config = dict(
    kernel_size=3,
    mixing='mixup',
    batch_size=64,
)
Rows from block 12, named by matrix and row number. Each number is 128 + 24 x the weight over its row's rms, rounded and kept within 0 to 255. All counts start at 0. Numbers have three digits each. After the name is the row's rms in percent of the matrix's.
# convs0: reduce pointwise conv (model.blocks.12.convs.0.weight, 192x768x1x1), inputs 220-329
convs0.22 093:093097135098123091149103136182119114156082134120148129130199120174103135148137119098136141168162115178121101127146151106120170106118122077141140155122155163099123144090150114100109091189096087103125109166149111150163122092092129105151131122115126141138172118138157124142127172138151137150126150201142141152158117115097141126149122
convs0.23 119:134103160201138124133127113113117134149110103087149099090116105129122140142134141145116148105110138117098146107154107144136108163119117125110100141141144136125170110075142187120142150107141101106168138104150128146120141133157159120094129155092180150143135126112117101138114143103122122101153138100125126120111105140136113139105157
convs0.24 100:120127111139140135140100110114106118121125109104083133122068121140120135115102124123158093113102131125118110109127122141149116146151121125104126098099153121168156111128128136154103168102141098105118139122140142140112158144141149132104069160118143123117079110126148128121157112172166105119131129126110119094111137138091152130138117
convs0.25 094:076086111124112109139116115149153099081110119124180144125143136144115142118117130069108129128154134127164133113100091112118126136146174113124132160092116109132149086138155097135107125126161092131100121116142144116118107183159107124135104114183129108111081107123131115111122138115140162119112153114112144115108133186133090116106133
convs0.26 107:148153105118141144156094118156143124135141108116137157154131117134123110148153121130178133113144137131139144112196169147220144109108182159112135105122154102109101129195127199171153119128149169150137126111146149158133150168170137120118107144143135159136090137149133116137111135158154132132123119108138127101103131160107121100151141
convs0.27 099:133126170077131114106118140137118160110126107148111132143181151115127102137143120130117121135129090128113158143119128131125141140155130159117121182112110149107116178072121158110110149155134144116168148118158130141109139169162125103141131128137182138112132132118123125116091150131189146107140143168130146150139138131160177104129159
convs0.28 099:118118135136097192152124143117117141194106144133135125096135171130131125117145111131149133149098136128143162128155126155126143136144127135160149120161148125146092150090121173150145119140143123142128158160143135140152118151120110147142114139124135116170139143119156164122157144153145103116106139106125130155140138134124130173123129
convs0.29 101:102155103127131160153098126117102137111130120169154150134107134123101141105121083123141114148110151090117156166144145136124134085122128134136139119095127095096094163092133133142089126188172141167104136163143151148091091157123142104085161136126124141134147130106145121125116130134136151172136152144129128146171110134132133158144139
convs0.30 092:144106106142123112154126152102135124105103127102160130142120141128131102167094116085151109107103108169146103129091109058099175079112135105146114114097142067157153128134118097131111104128131175106159136126078111123091140120146124104179085131118129157132114118158150152109126119100148133152121117131097131070097108144097135153134122
convs0.31 094:122090121123120145153146110128120154167104135133110145130119151095152111140100098155113100106142142129107121141137109158088138127129084117111126094122113132175148074156106110092099090081132122101095102143134127118159139075127160135103155165098110108151118108101135119120129163134105123129103150122126118107116126134137147132130103
convs0.32 136:106099150122121229151133124147127134140122114142136151135138119110127165119093128126122108122097118118102145120127103129113157139170140118107119119145132106164146121064124205165133144146091092098155098135127130149138151169141141124148130136112136108097125123082128160115170119146116091149147120131136150141159113137133159133114135
convs0.33 092:058132139146146131117142151099168110068128124128150106081151135138126105096107156064100084142123116077136121104143177123107123111125137141188114150138123123110144148117160110110145105128114117134139132137076157143127114121100134129178169147129096196139152124120124112121104130128137138144171088126086126094166106125136132152153142
convs0.34 093:101151111179107214139061110110110154176090117120159140129119157135137128164197115111126118133122172140107157168131166136129157140168135147133110093140156159131155124106173103170172169117134111141119107111148119152120127147148110191124122165117102138119117121146110112152135138138143173142128161112162130116152126102131115133133138
convs0.35 099:123118158151134124123164128082136143185122148147108135154112107161136139118156127147170124134124117150144146146102158106141132139107121129146161160111130114145119165156186084126109134127122113151148120121152133163115137156142167147094144159128124154156123113122110183140093146139133126135117153109133146102175100152148143128113146
convs0.36 092:126103126153127210122100099105091111128133070157134148142141147108108094140118113110151116123154138143161112121120135110119095167121133158152112116123122123119140121091136153102087171133137129138139136164110137108162167126119143151132136143121102110097091159101137135124153115130051131090137130156109129122170130129142089098154136
convs0.37 097:082071106133104108115120137103110105152165138148075128145109097147138143134103104141107132132133130156108147140130127093081091082155117137124116105127100146136111152168153080129120090123111124158124117113147130091101112119108178076126144141076141158139120115104138121105154179112109086152092083099092132106149138137059136092140139
convs0.38 091:118119113133130085164113100081170168121133139115118134111144166135142101149136146188100118116123134138112105131106112117115119121084100117156125105147125112149123136115117120125132112117114135151103129147081146131114131136163089110117104117129122093168127127088170099148119109136123124130096116128167116093118157148114137194110161
convs0.39 104:148142117095103147154118124104083134115143130165144129152078121175125102145144117107123108134162140102128114082135154105171073118123088149109161164157125120117110128205139108141144146142134113105135138143133133159138153177136148161112153096151130201141145136137116153116107118149122158107143159151080111119110118139105085102149120
convs0.40 094:118112130100096169110144162143113169113134120137160082098132159098154126100132136116093130131130156154155143111157131098154092133138120141088111155122129117180189111138103114121139136147083129151091155149122097139152133086121106149118147100087105130096137166116135099104168069118093107102129113133112076127109117141113101102081155
convs0.41 096:162132118124133125113171110156120133143145138116155155077175170103159089091134101151153100125165173089182110134133144166121126113162107145144137150173122102088141122092136130106147126161153122125114155127150104135133110121117103126129191134119160117083157131107136122087143098122148132136135145155127129127123128141137147133108130
convs0.42 101:114141141118117215123104105143115138114106137165150145128109123113134115139109080130161098127135133135124129130164134122122096125127141128140112122114099121093126114096107156147103092164156123126150123194102102098147119118152107129136121093129100129165140140128126108145159113137090123135116120118073127127139094111129072113156113
convs0.43 096:160133122109141089105106128133120130135108110118166146149096114120120128128105159117063118103153161099130107094070153139119106125113106094134122106126134159150127165146086096090085168100124146094139165140131088094118115125146136069137142147132150150112116100079094161110124144119090147123096101090078102086180143172090094128149126
convs0.44 097:116161091094145098093133159155098103156139145149115105119145139128108129157169114143102152150131122146155163122148164114138157118119101136111115146144127137123112142106134071126121105121090125147163123155101159147105122111089152132111157143117156127084157138119128133112106121138187109124145171110133163109124165144112103132118133
convs0.45 089:146131101136175100123135070142121115119146116130119126128107154141122171116088111131089088114124122157126136129144129113113122118156115145130128107129130079154102046149129136121077167108125150159134065144099101115134114164146097113099130108181130113112093131133123089148122104144114115143094121152114161127085109142073129119107146
convs0.46 102:124141171174096114114109144101130128130084138106153132107099157132154127121123126150105140126166128087137140135167101137180136124116130146149123147116121122132137101126107166088086134112137110122114138132134100110138141136092148147142121146159089058132086163077099113120152130113116146101085134063058108137125110138130135137121130
convs0.47 091:133093105175127090127129086132122126077113107104172097155134118121165130127098118101133111109085167189140140127109115081145121110119126108113134125111136113125148097180102081096100143111133136146124122115126106122125099173098086149094149156121123124144140111114099125125099107120137122115152115096089153137111122072147096137116108
convs0.48 107:147077144133139065092127127113130139135141113129101112183104101137111115101152126140099084132121091154143116154100136163135118113064112136126158104144084112138159169208130135094136133151155155142114113148123120070096081126143119131091140112137091145129151123128150102116153181141128146137138083110138114115120106114131133111082161
convs0.49 117:146140145114114143114118127133103174114121108097144098111143117116109129139119110140147116164148145151166131150119175127111145126116119137122104151121115134120116161182073123142097118142139148128129108191123126150120073129149139117135123100075111164114140136130114100124155128134117114144131137134124096140122146133076104117168113
convs0.50 090:144149107149112168077139162126111177115116077116142168101137124136121124104116163139108157163138142158149152147131138125136144114156093173121115169109119120135116128098138137188137091141155129124126104098117151141145128179136133125117122125153119123147125119099137116144110098121155165103140124150135159154099168146127133129103161
convs0.51 092:176149153089097130080133163088105135099124115156167174170144175120140143155169123158163148124147152130139155156141124117114180095135107113132135127165114102097129137098063171167093151134132107167117112109092143129099101146098159102096070142159126129089116155115154100176157171133141098122135171116148134132128096140134057116126141
convs0.52 089:132161127123134066127151098107088144130157100102118101126167142098145162148203122106145172143104144107173157125124141163143128126121161119133140176159112118131157104065138149153143138111195101163115118121147132141114121169117102112138120121180146105113143154163167141151134110160150134093142117185108126115130127152145120148154167
convs0.53 092:132152104106153106105109121121143107102088127131133156107165152159141155126149102137150128123155095089157138087161126122081138126134123146148114184156105166075102142133097121133098130084131108145158175120134153148149089127167156120139129127129092152120127136142135118123150139157188154116162147143136102152131141136105127113130144
convs0.54 103:128150111148137106150126138128124119072124098120171124107127102137157154169127102118082114110125132149176129142100119119156107122091141096116119147110136133104121088112126074122124139120141158115089134147114119136139098111181131137112139102130102103117080110118100131128138126145155102098143122104133147152134092095118138085124133
convs0.55 130:102105142136158222182099137128120147103121114170136155169118125119120117140132123148150127138137157122123140153120138132142120134113128100116158139119123133138102165202144126124144142131126103161133151121158127128119132155162152113129144134142159142109161119125144093109113137146122152161138150126103115173134123112126120090137126
convs0.56 091:132142126162146094152101127092097177105178126127117158111094147140110150159161120129133153157143126121153160110144137121106149094198108121151137196130118142141098141139069128126110129121137143130118146120140155129154154173133093144117150105157116128143139135158103153104120133127151092117162141149069152148109150145128097125141141
convs0.57 093:103138136110170116173127175131125149142150140138127144169173060145111180114109098100126102124149138153143110150158142135134164173107112137158158129139152153099157151139136124144149162130122130154112121107145104179066094124119110148159154099128126147132145146145125118106095090144102152160122160121090138129144153152120127088080135
convs0.58 094:111138187164126081133145112160126097156134135110114176127139168112125162122122122193118168136173137102132142146104117128151151146106125119085148117138103148130115131162113139128199163124156131145112138100167154130127129129104106142141122141107102172150103058124127099119134161155110121129105166136098125141112137116143141135188133
convs0.59 115:149158143106143044128114129120149138127155142109134132112118138114133114131098131155155135077150150143107115155102136108166136150115120132104156128115118145144078132073127152111126124113127154112157082125103138113141100154128111135097132126169101151129139100134144117099105149111121144127127150128126147141113152140115133087144145
convs0.60 099:061148132075119109142103122152132121109126100144106108183154112087129141134120107143182151129143154149157156127113121091166128135135145157124122101099131139098127151131160131149179133166122146117094169080134152107122095139139147094108125163159165103142148129150132104101137146170141114149156171176134132106142119118096107128175167
convs0.61 116:104145104135124107137150121132141131135156130102131162119173124097119133090123142105108150126120120158167128148143100129176135100104147129099140143125133134148127088103127111140116145122137159122121099111117128122109153095134139114109106142111139115125094165145121131124127101113111098116122136141122142128116088110159154116161147
convs0.62 091:112144090122136141064158116148161120130134140117126139107095104142093113113140127127098119133124094110090131131141236157150123105124068156068135145124147158168112165100149137104138084148149126121138137144069165144105113122134138127133143171165113147122172125115128128131148097114134143112135152128128091115123148127082119113135123
convs0.63 100:137119157096118207119140136122103128124112139185138114145135090139158118107145103113098096123133107101102144112138176114108121123117128121095103092148107098110119120178138194116145114138100101137107094131105111099151136137135155126152086142115115155163148135166110119130112122135121179149097112111137108122140151144155135125107096
convs0.64 099:115132129173130181117124137086131104088151131115167158125114129117112135129155133125146126129121129110099157140138118102138144077177081154166175135138119140135137136136162129190187127156118101147142119086159145161137130102098130104147139184154139137122122147132107112125116135162132141136116171113176114132137157141169160115118114
convs0.65 098:136107112143109092100141109130160115133073159079134124130122084151132140141126117158092128114139091139146094150103104154137134139100115108147111134139102110140109127084117154143106140116080135113138144148103144128083126135109143141167116154136106126130121158125182110134086116104153103136130122129127111128131135102146123149134121
convs0.66 092:119146133146098111103074116150124098163178129105124136171145183137133190152141143122157148177140125151114137137118122145108159096115115132152110219134102112138109130079170130093079156139128171126119134123128133112144117122151119111109133121169150136138130109137129151153100113162110107136164129151140107124134132135166171161174106
convs0.67 106:091118129133120117129133131108142131128152113109124117101143112113134126139154102213159167156142105161138151130126146103131151122182095157137126164116122116122164167054145159134128138105132124144129112114131111130138119150130137148160120134155201149151151160111158124129145105132144112090136131144141147137119170121112089167115145
convs0.68 138:129133128116138200147137115105120119064120116114095132121138139114116125110153133186143144128101110165141107117131138081136095130133097135105143116128145152121142138179094195152138120136109174162138116154097134119110148124170136109137109119115068139136134122162099128122100082140152123140126121130120090128121129127084108099157137
convs0.69 087:118174153130121115178118167138097124122113144100112133125156122113098138166144119128131143122093168140153150138141163107137080136118119114127118105164127137113141171130168105095128168122129117134123160121108193167098120191117180099127098181119150128111137169125135094096148078094132109159113144126117151108120141077147131137141145
convs0.70 090:133153115152095104127117104118127122087109159101143137108140092156145131116068142122114141108105151152119122109122120141094109145119142134160132087109139110125130114158135114113127110119124138129133158101121110141102114105128090150106127134127151160141095149131167150133098172125117099133124155183057111111111161136098116143094114
convs0.71 107:116159132123131122092116098172119142074131110113122134093171175108124122120121164135128111113132107126132139128147104106136142055118109143116113129092107131140112083083136119105114137117159109117114098119130135110116124108120108104106110097143115106101125147170130125122134112092105141096123165145128141058097153134135119144121141
convs0.72 089:113124058091129071152148145126102115171122101138079139123192141147137133124105128143160114155138161119119143115138118150114093101104145169150104182145112099118125133068126108109071090112123130124119084151112120108117081096114095120137123095165122116156099103124111080145140115153137089127153107146098116133088099111111115146135145
convs0.73 092:115118102218157084144092131126114164132152117084126134082111157092171169133133127118120140095118150138142140102150120143125134149133119149124153121147102168102180147130116173163136140123134120136133184119112155132125074128133125171125120139160082125136154140104129126129159118151125174106161133109084101124132130141117134140124120
convs0.74 096:121145106129145129145147121132139142106158108093084118082095158124136136151136059129112119131159126110101115147125175113151126132128072071109151127105107124084118126092132171148140160167159096132145145116105128136148142124117137104135130158133109110125113118121106108128131105131147149153161156125113106124154145108104116135169115
convs0.75 098:118119088134153073120144112125095091161139143153148112162118158134130150140143160119096181122145118140125128134137139133130119114108119179120136175120154161074118155169159084100175111115142153145111165107138137104096131152101164129117105125170129144121152078129132130117108091109197159154133157139146142143116159119169158153159125
convs0.76 099:131180110105117096134128119112081152077110093093114127115151146153128148172166120146111159133131149132145161166130139119170098121117116134140120154117106158156142164141137137110128140145078137099150157094142164121119110123152107109145128127132120100160121143169152139112128102162163137113130155134119143116136160142180154129114093
convs0.77 085:103133169143128110143155119081105156127141101126147123144189160143151133133168124135127146132131139123162138130126143097133132156142152128159140116144111145122096126114127190166143108137113109135154123101143134135136128159110132120124133142163207118106164157164146145124110133133140144157148158122141146149124163124136117115152140
convs0.78 092:116121141143113090153132138128100084122134105126145164141162163164148169130131107132117122125151078133157171130153159148131134099131145163124112155142143141121162145112145130096143143142131094094132153110115144181129113123132143157131138182160101142115135144125157136136148062116129118119136181169117155136138158138109112139135125
convs0.79 091:113155135122118089136152110147095135111158102138146147115137162169185131176146124131121089115158137135145135135149145174144136149152154132145109092147151126118112160127182078123179096140110170120130116120134147158141135139141157140149144133112107110142161161139136097119137095133133155078121134145131130127133137133129132108130173
convs0.80 115:097117142136102155137145140121129136109110138153116087101125100146103172133157121178131128142154117103123159080120140125126134109167130127126127139117138124111150104073129169148129129114126079103140105113155122122113105116102149178170144113137176140120119131124162136102122115085149136093101134141130179150094154131133109123143170
convs0.81 104:070106144156090150131111135113101116113122138144155136110108124150174115091128140098127138115123115131099100164145129136142111116109146106139120119123113160104147122113125138113120110126156133138119113142146119132100130116136137119119118128156099101137110136127135122092172107124133140152116126087169105153159054131105101129087130
convs0.82 089:139169095143094097117144139119130120150150156134136130141110100173146167125131126137117150115098103128119145134142131168119137122129132101132121144139152176089117116096152148145151109071094108119191082143159151129148087138135121143145160165164130199130125135087108139110092158125160185158136161112135130159148107151110152139156116
convs0.83 099:120088140112121135171135101141112144105126114097129165108073119134147144123134155081094110068138154114151085104084114137165118081107117098110111140138111112159171145149116089138156152107086149149080145127133163099142096143161133126111145159177121150134108156118136132135091120159132075165150139101128122145112123104130152119145074
convs0.84 091:094113142123116102154111118136104141108133111110122164077121112165128121110141121137157151131112146134147137096115102126147117125098138137138145153112112170165090104084104102124153123122121130165112125113086126134087152131172116144122138112095102136124102111169142118126084136123112097129165137114117133113112048122107116110107143
convs0.85 094:144135083180136129108107128113144130118089123104177143113061133103138151115141117110081124126123141125145116141150113128145141119127127136104120100113143102133147111135078108128116103124136171165090168148102137151109097158131126082124116133130150109158103133118123100109164120112135104123122105117101121116125146116148111138099114
convs0.86 093:106174118105107050135128161120137112116102131143097096123152133132098176121129110117135101134073112163087112116129117130131102152111071132129114064097110134118126122146192126106148095098145131119096102130085153142095117113140122089083095154130079124110139167082112113112142149104141131112109109092113106115138144121133148111183131
convs0.87 090:147084119112111118094103173078103140126120098085229110115137099136144123109131167118118085082136111097111107149111113131094129126116117127119120132103118102156174120112116138107118135091112102165134149147093120151130137122133174137119152140161124102120144133134122122109129115120106095137088109135069161170124098145116163102123108
convs0.88 090:140131131156154127167144114142093169142138096111152131141100138119119177155131084099149087120158156145083106146116149097156144104133124114133161101107092184110164129153158084156128091138124119105112120189134135164112112144119132149140142135153166135120147119119123104134124164115113145141141179128140134120140138153121128119120112
convs0.89 119:139113113081142247117119127130131128089142123148119147157129131142101122127132145112148139111132100124135126153114137116091137128140122121141137125139123140142121156090128126180150081164120135128128107178134143141111130100133097135126132148116201134091152126133108165104160124154127136106152159127141140132139118172153166140147096
convs0.90 122:112161147125120095151125096109126139142096137101136113123117135146124143121145170137126111098109101126117132094140090115172117091136112109123107139142144156152149082176130182124169154109137150105156147128131134099106138162127134118052121115124084112139101127087115080154135143143131108102125147072126100095118108108079168141133179
convs0.91 111:120086136169120208133090124153133134081144106125103097116133149115143140122120152138121106100125135114123101101131110098154119116170133112088119122152115117152133096077119165159113112127098089115169103115126127111084126114149169130154136170186153133119121154128130129140174130117122122108126126142135144128094102154133096134100101
convs0.92 097:138133144089137107130116151150147114139112147133123117117079136116141131088132112168147105132151107141140129148137162115112135131082132102145139131143058110078131128143147125107139157099124142150111156133095098133120125096109144131140141146123112101120141142132162144123108081129148146137123113146138125139144131137153086116098133
convs0.93 112:119155117119125131117147112118133136113137160105116059104148118145113129140148115168127145129115103125157126137122108118083149098113141107141132076123155112148139120069104130163098109147169096083165100135148083125153129079095112159144100137131161119177114171101113152126120107115121131120151141109146116110112124125135115154156114
convs0.94 101:154135101141141156154114097100097091161095125117109178163106117132150106143137130080144136077109144075096111128129140144155111138118103111153088116110129135126121144133184138156155121129087134135120136108093131142129124098098141112130142129104114127130073154122138121110151179153108118178127123109118114107109117077128157103115097
convs0.95 091:132117094089116146133139148060139109152154104123146098122178147141125145108123179095142124094161123110102127155090120167136111113115101087126156139081124149130127092143108092094142150118089132117140156114151148104124140120104145136116091144159144139140123127133082114117135092105142067123104078176092148126086175151106113106094120
convs0.96 090:147165154118135080165071111109162141115132145121128139136143132149140124100127095138154102151120117113131119146128151107112106100138098130158126124105103117080138142140096097093079132117107158141136121116083119092105096137128145129149132129115103087109133191143169153125138120090121089114096155130134097099132137128115119142102153
convs0.97 107:176169110132160088147160116128112140086104108136168124107155104105086144158162131137131124116138126119166130144112121096139155140134095140112156175117151101096066108144089097156134129111140161101153109095144143107142082116134107112060108096131129121097137164139124101141147089138105131141126122098120140117156112132168137139136157
convs0.98 095:111132127169104116088122119124117117096139101116147100098109116117157120123112124160183104105125100109152119116144124118168099102113113141072155140130143161103112108106097178120134086145119127127138094134130154105109112120131126163188159110119153117113114124118125101102128104132098131117098118142116116101104111111134089115119139
convs0.99 097:164123117132109183109060133141133095131132111129141169125112060131129100140145156113065139107121146145138159102146110151142126097108098148081162120155141099113152120137121170152143118120080087158140110144102153165147194135130119105125117133118121150129108117114104130100152148114129120155064113102125119140135145107127117147121085
convs0.100 095:126165138150143083131171164127102156132128118082129144184172145191148173175157096125123140145137156142111144147143153121118143147146119146156124128137169134115125144152178114152110123122124129140148113127141101112131126128177127128144131087138176198112130104095143102070130125151194129118171095168153136160141171140143152170117096
convs0.101 102:108122127156116126112115150121147155096150124105096129115125110109141143147156089149094100171123127104108137097074132119131184115150071137118122159137140126133123150054132160149113113136136115126138142146120097093117120148075131160181122128162184106092132105136149172149110127099134127126103099142121152137151152125165145165136151
convs0.102 101:092114153096107203158127142131097158133107089164154150112161087149126134110097109100085114147163122156143110130139087132132149108118125145137096103139091132110115119112164177104124156124156137164138129172098115119103103141152097165172146079146114106111157136132133136124120116137110138093113110130130179129153123125120093139125098
convs0.103 103:156147100125149187143141137123159103093137135135145121134176111081132094125126131104106152110163123129134103142112134148092132103139119140124109172098104160104111149105131125136136111119130166169108144107129162149127116128077156126166135129121110142126074107140128118107153124113130151111180134124132184132168087129099170054127092
convs0.104 094:141144126115141098151106061139131136112117130133151084105143130139166116126199136109155099104133127107137119116092108125170089116127128138124080124143102123155166136122093129173153088144128125112073122168099121135103130107142107099150123130114134139157122132153183163131134112114135133108147114162138137116128136160096154159165117
convs0.105 108:131107124179127064108118130097134124130102117104101173088146129108144100149150144099146159127122126114148130135102098140197105118134104143107120157107095115112080133096126131122052125143146147116145123128132114106151091134119138152101115133158109107142107142104120127167124197119123134125158142094114112111109095110102127130138152
convs0.106 099:109215114215150136123118136136091161134154121115118172120154124128137147114142107098137137122112125139168141151146149098168112113134166116114172147129140113086095135151141149143109127145147141177146171125157133170117108106115160095118142123191148140173103149102156083108145113090126123118140144106135107144147142127132110116140162
convs0.107 101:141128142089114079107147115096122150141151103159132125134120124141137145137174121135088136167154120172115119105134143142114140122131131132149137124107115157153131175164158131109153125074100142166109152128144159180117099106133118148136094108154113108154094133098134105126101170168149117124177136091157119120135135147116141135107167
convs0.108 098:099119153117126155151123130091103144112092094123131168143102117163103107153173125121122138104158168125130174155146133128060132114115139128135146124121122136109128125158059090087140122090098141137113076149157135144134161121101139119109128162113105161115096144135096114120111117108108121154114109139149113134139116131124132127144081
convs0.109 119:109108132119113117088092136111091131137110119133138139139112144127068151154107123110127149110107124139123118133084090116181139119083113122113142097088139127107111120146137141116126119086123174142155107106133130098112061141139138129122117126151109140140096122119130120106108146124157110152135110087136108137145132132119137129146145
convs0.110 094:133139112142125114149124144135099100125166110098120136107133131101189160191138130117137164134143135109157108153100118114139121091127092104154120142120116146169106116106097137173146124121152151107153106106101147137123146098081138157139160139140118130164121129104142103124137129143114127109160114120157106092133168125189130178146133
convs0.111 098:135109100115110081130122124139142103116120100155141120173105145107132113139152117171197133136119137095155131128143116114131125083153093115127123162149133145131136133147134112110139115123148133153153134122121168137129084128129125149121107129166127167146104159125089075109132120122127155111125112136132091119115129124093091140103138
convs0.112 105:129106126143139070126139097077097120161112103100119152116082108128161106098106162119117114116119123155089117162172140070174119127116125126115142119121096083184134145105136144138173141083123121132121122093136098140123124094146178114061123112147130112122068107091133125102138134110104148131123131096078108114133131138096139115115104
convs0.113 087:078154113119138104105146099109142175116146131092139170129180150169139139164120072102118122141120143146131071172152145160111177130107149135094169117097116148119145176109180142119130142151111088105102154161164117124126129152080119115087150116135153137143108163142102125096114137156134144152159140092093133121170133121151122136163106
convs0.114 098:114087127163156113095125123077154138132136103121138133140142129106112121126116125102128120095145114135119112087140107119155137133162047176143117116128100121170138123092088150100121124126103160131123098126135138143106136101111148094132137159127159114164074134113129119086159124151099123121144115117087161119131117125145137129107140
convs0.115 095:162112121117103096085157122133123155158170143105120137137176141107113122098149125138155137148163113137150136146147140136135150117106097098165159121165163124113157132135141117122124114127117075141124139133083146126137072117075136143130134184127123165132129108172160117123139141100114105128173120185128100123109153138118105137153141
convs0.116 089:151089118163124091111144117095148099111096168113145109141097123114143113123081140135188122139151112155143093108160159144132118182136091173140140121114121132157122134160143074109164149198076133105106169129140134112110101163164115125140120171147134096093139115128064098163118136110119075116120081124135154134107127132119092141121097
convs0.117 091:132195169175091118119117167138126143091150150122176107090133095116146129122074171099133139054161118118171124132106073098089110119155136113103139113097107089091123108107146108097140098090109139130111110169119128115108118107137158079110126114093107171106116150114167141159143134137083149095120143156118138163105082106140121118094077
convs0.118 091:092149088151146080145117141100147127139121108135132140135177123133150143183157105116161144144084108150117126107131116061131129124118144169104162114157171130113117119118174144145115136140127119175156124135117152127164121085144148082100118103169123132124133140153128102130133123128137151112153149130141151128133104113138163112129147
convs0.119 090:127169119145116128127126149151117187113146114071169151128118143125126121143155127182175138169137155136144131126161134147133149157136110163132155149128126124144148129122119152189133111128110141139144163135102143146163091153121176100105111127172166118133098114074158118103159119111152109156125144128124163091117130135150154149163145
convs0.120 091:131106108154142095140153141109141141074107135116144124102131149125091154146110120124116114157168110127113123118162157119102121128100107146158131134098139156125118094119107103104135106101141184142102122115092130147080094145132110150107100112131145149185124131185055140113155140093135109084165168162137127167113076133129097137144111
convs0.121 091:090140123121128171150103129117116107067102106133141151128114091132112102125137114161099134134094104151142095084140091138138083066094093124139140173120111111134141128105161106153121125118139108143133096165124120130103150118162119088096144152096136122131117164123144143143156082109111102156166125140108125141150105144135179130122139
convs0.122 121:104127137165133057114129112128140119161142122085102112105154139128144142118123099129097116126112107145148128137113063117159098142071110130165124162107123097124121088077141097115127143112141141110109113104116171103110119110112125100107119109123110113144100129118148089097130119132129100111141118098156134110113141114130145106146144
convs0.123 091:108152150124194162135127154147104109090095079144110116170183144126138142113164153106081150137133134100117180126114163116094140130179142109111107121139132162173154139127158149171099125155118104147142087100127129115109152145141132112176102124157133135119143109129151139133137081163156119171162158169166130208166138131150125180151164
convs0.124 092:140148070105099138128133115114124107114123104127150083100110147145149083106133128131119127108113113133096117131105145162131142190142115130077128109157121073100145141128152146148146167112125113140127132128162161143116151137073140098113126135118121139123119131120125093130152133124106113111095138112083109133164150143150101136138125
convs0.125 093:121129121155135103102150122108129130129121078109132100085104115126124108077155149153129156113149164106142130131079113148120144138105093133118087124096064127133119074151112143058118138106169133143142101130125105151127126115121136116166117106089085130135069167112182086119114116134113149107137101132112124096114112138138144153149094
convs0.126 098:134171124155128120086164125112147097113134112137145114118110138145116083115108151126105157110066091107150133140150094150109131105163142109143114110113148131137132113158110111118140099126132132138101122105118116095130104136111139102089096112150094096122100176146086144093132115153163097093139131145164121092131139121123105129116117
convs0.127 127:108124109149118255148127126107119137127122117110121129110118110165123141099131145122122131130079149130137116138153126105169095100117134129086086144130105142129141138116140143205118151151114095091201102105156114150128128141106138160143117161145126093135094124143135112123165092127127160113108118095134145132167130127142138121136103
convs0.128 098:134121105159115073127121094140134113105141101095148131128141096146140113106127142134085115150109119097094100127110165124103090100150135135136122106095071130125117110133162106091123139180115177124129106123130096153130137093147111121137100151115141152114121166130108160121182075099098091145120119125138148136117147142133115148136096
convs0.129 088:113157104147120145156099145137100093127148107107113150122136135142159126155109153112088091174119097119170148109173155160097177142132090131123148169115143184132141167098131097139144137143145101158149126153115158159117086126106166123139139116131146119138160113149135102146126126088172179100155138134116138154100120180129128106147112
convs0.130 091:116140106134123128128172123172105193152129122117116155166159096152114111125177145158135098138115107131166173117103174079130128102115117134121127148155131113164136137136130092140153156141077156181117158155135152132130119159098121111148173130149189114148185147154124101119110117106124175139148153176151120136121128166180114137146157
convs0.131 100:154132087072123118126119120130106083140152120119119083154138125145108139130154115102137098141161091097156132143146123139112127089139092166149149191166167087162099134092109143114094123146136148108097141113128183129133089080117146149168143144167156150138161144161120162151129136107105121100132125147099127103128139110065086142082168
convs0.132 095:152125136107119129117147177140109130103140114127150129099092141132157153129117135149148112105121112100112157130119115104105120142084127119161120151132132117163136142098120139136127158143130150117145163124157117121142137187138147104109114177124118116116142184130128113120123119121104128104125158123169148090115103127126183121131121
convs0.133 102:161104157124131028135118118125099128162107126111127121142122159134140104097147135203119133146157115145092112149070095189105133126110091130161126087117106115124124119118102169101102110081112120147145115140125157146091101145116100120121158112099077113143159138114134077102120129123140092128118124115154091120087091133116127117107146
convs0.134 118:099093109193140140125106122100111110107132147128138101098148125114127118148149151148122109139112085092140104163104109118127122133167129138107099132126163155146158135050165163140144134148130113119197112110155104134119148138151173135156139138120184133161125113134153132114172113096135140101115132111147139145150152130124130151090126
convs0.135 104:149162128151112189119159100106104135109137112111169157111134140063106120083127109107120072124136109117158110097159122108140115115125121131131104126074129138131122118131136127155167109119102123101123107146129154133142097153135121135131153159103132130140109141137084135129143132134127139146178121135126111146205144138090122108132112
convs0.136 096:117153148125151062146110123136114135159115091122153171192120107129141122135166145138158149144161148101103160100140129099200148082110110125100124167109129155098144131117106158135144146146146135132108109104093144114159065142119132121157131154152130152134128137139171129136124114121125123137147162186097133113110141102125143151109139
convs0.137 098:125151147128129124129142079156110154128090140113105102101135172121136151102102134191109151166110122144185153096121185108109109134144124126142177152132110155106181150074162160201092136126156150157143111136140135146140129142142128127150118140133197174129137159137162125118122120149121152091156125138161132108118131110123063107158108
convs0.138 112:145136145163109088130149111148133108130154177075152099093119127108111121143133165142103097134154123106143119126128133112147108111105142144102149106103150102099151121113136093137103128169115079134104136142119135133106145131102107101114158134125119094110138136137112086143102128093119155112118168154110117109112133133113106131103117
convs0.139 097:155107133133137129123129143103136160146120123128114099101162140127111142140148095142119134186093100143137148089136104130126099122133130108095158133099118131117123129096145151156102113113159072160126107117149122129125111127136147146109125133112127111103129123108131120150122157105144144102117139080159124133116117134111111129149151
convs0.140 106:159119130140110147123119095090112142142123128144094106188112097118119111089139132104154131118099107164114144133106100128121138127145152135108135126149104108128133134218113123127142117115118124145160127125121095095101071137143102135123124108073092170097114112133119115131078189163149114126108134134110102112122106109081124124119111
convs0.141 153:135118107174125157132125093099124124107114115117161192103115133132128124150130121094093135115123146105092165123144123133112117105153131106110126110145129125155149116137156120122150165152131081113140138104134111114129143140136152165078153168130119129123087103114104114115154108162121114145132155119121152108126078155127140150133101
convs0.142 090:135159146132150048116118139085114149095113131069135146142132131157165128144139083122112084162143094144171152147107146133143140116106080129163151176137175157117126172112078153128140152120125122123106159159105151111082093110125176137146100128099134151138149090137165139121129087149149136085168146107127128138114185126103151132122135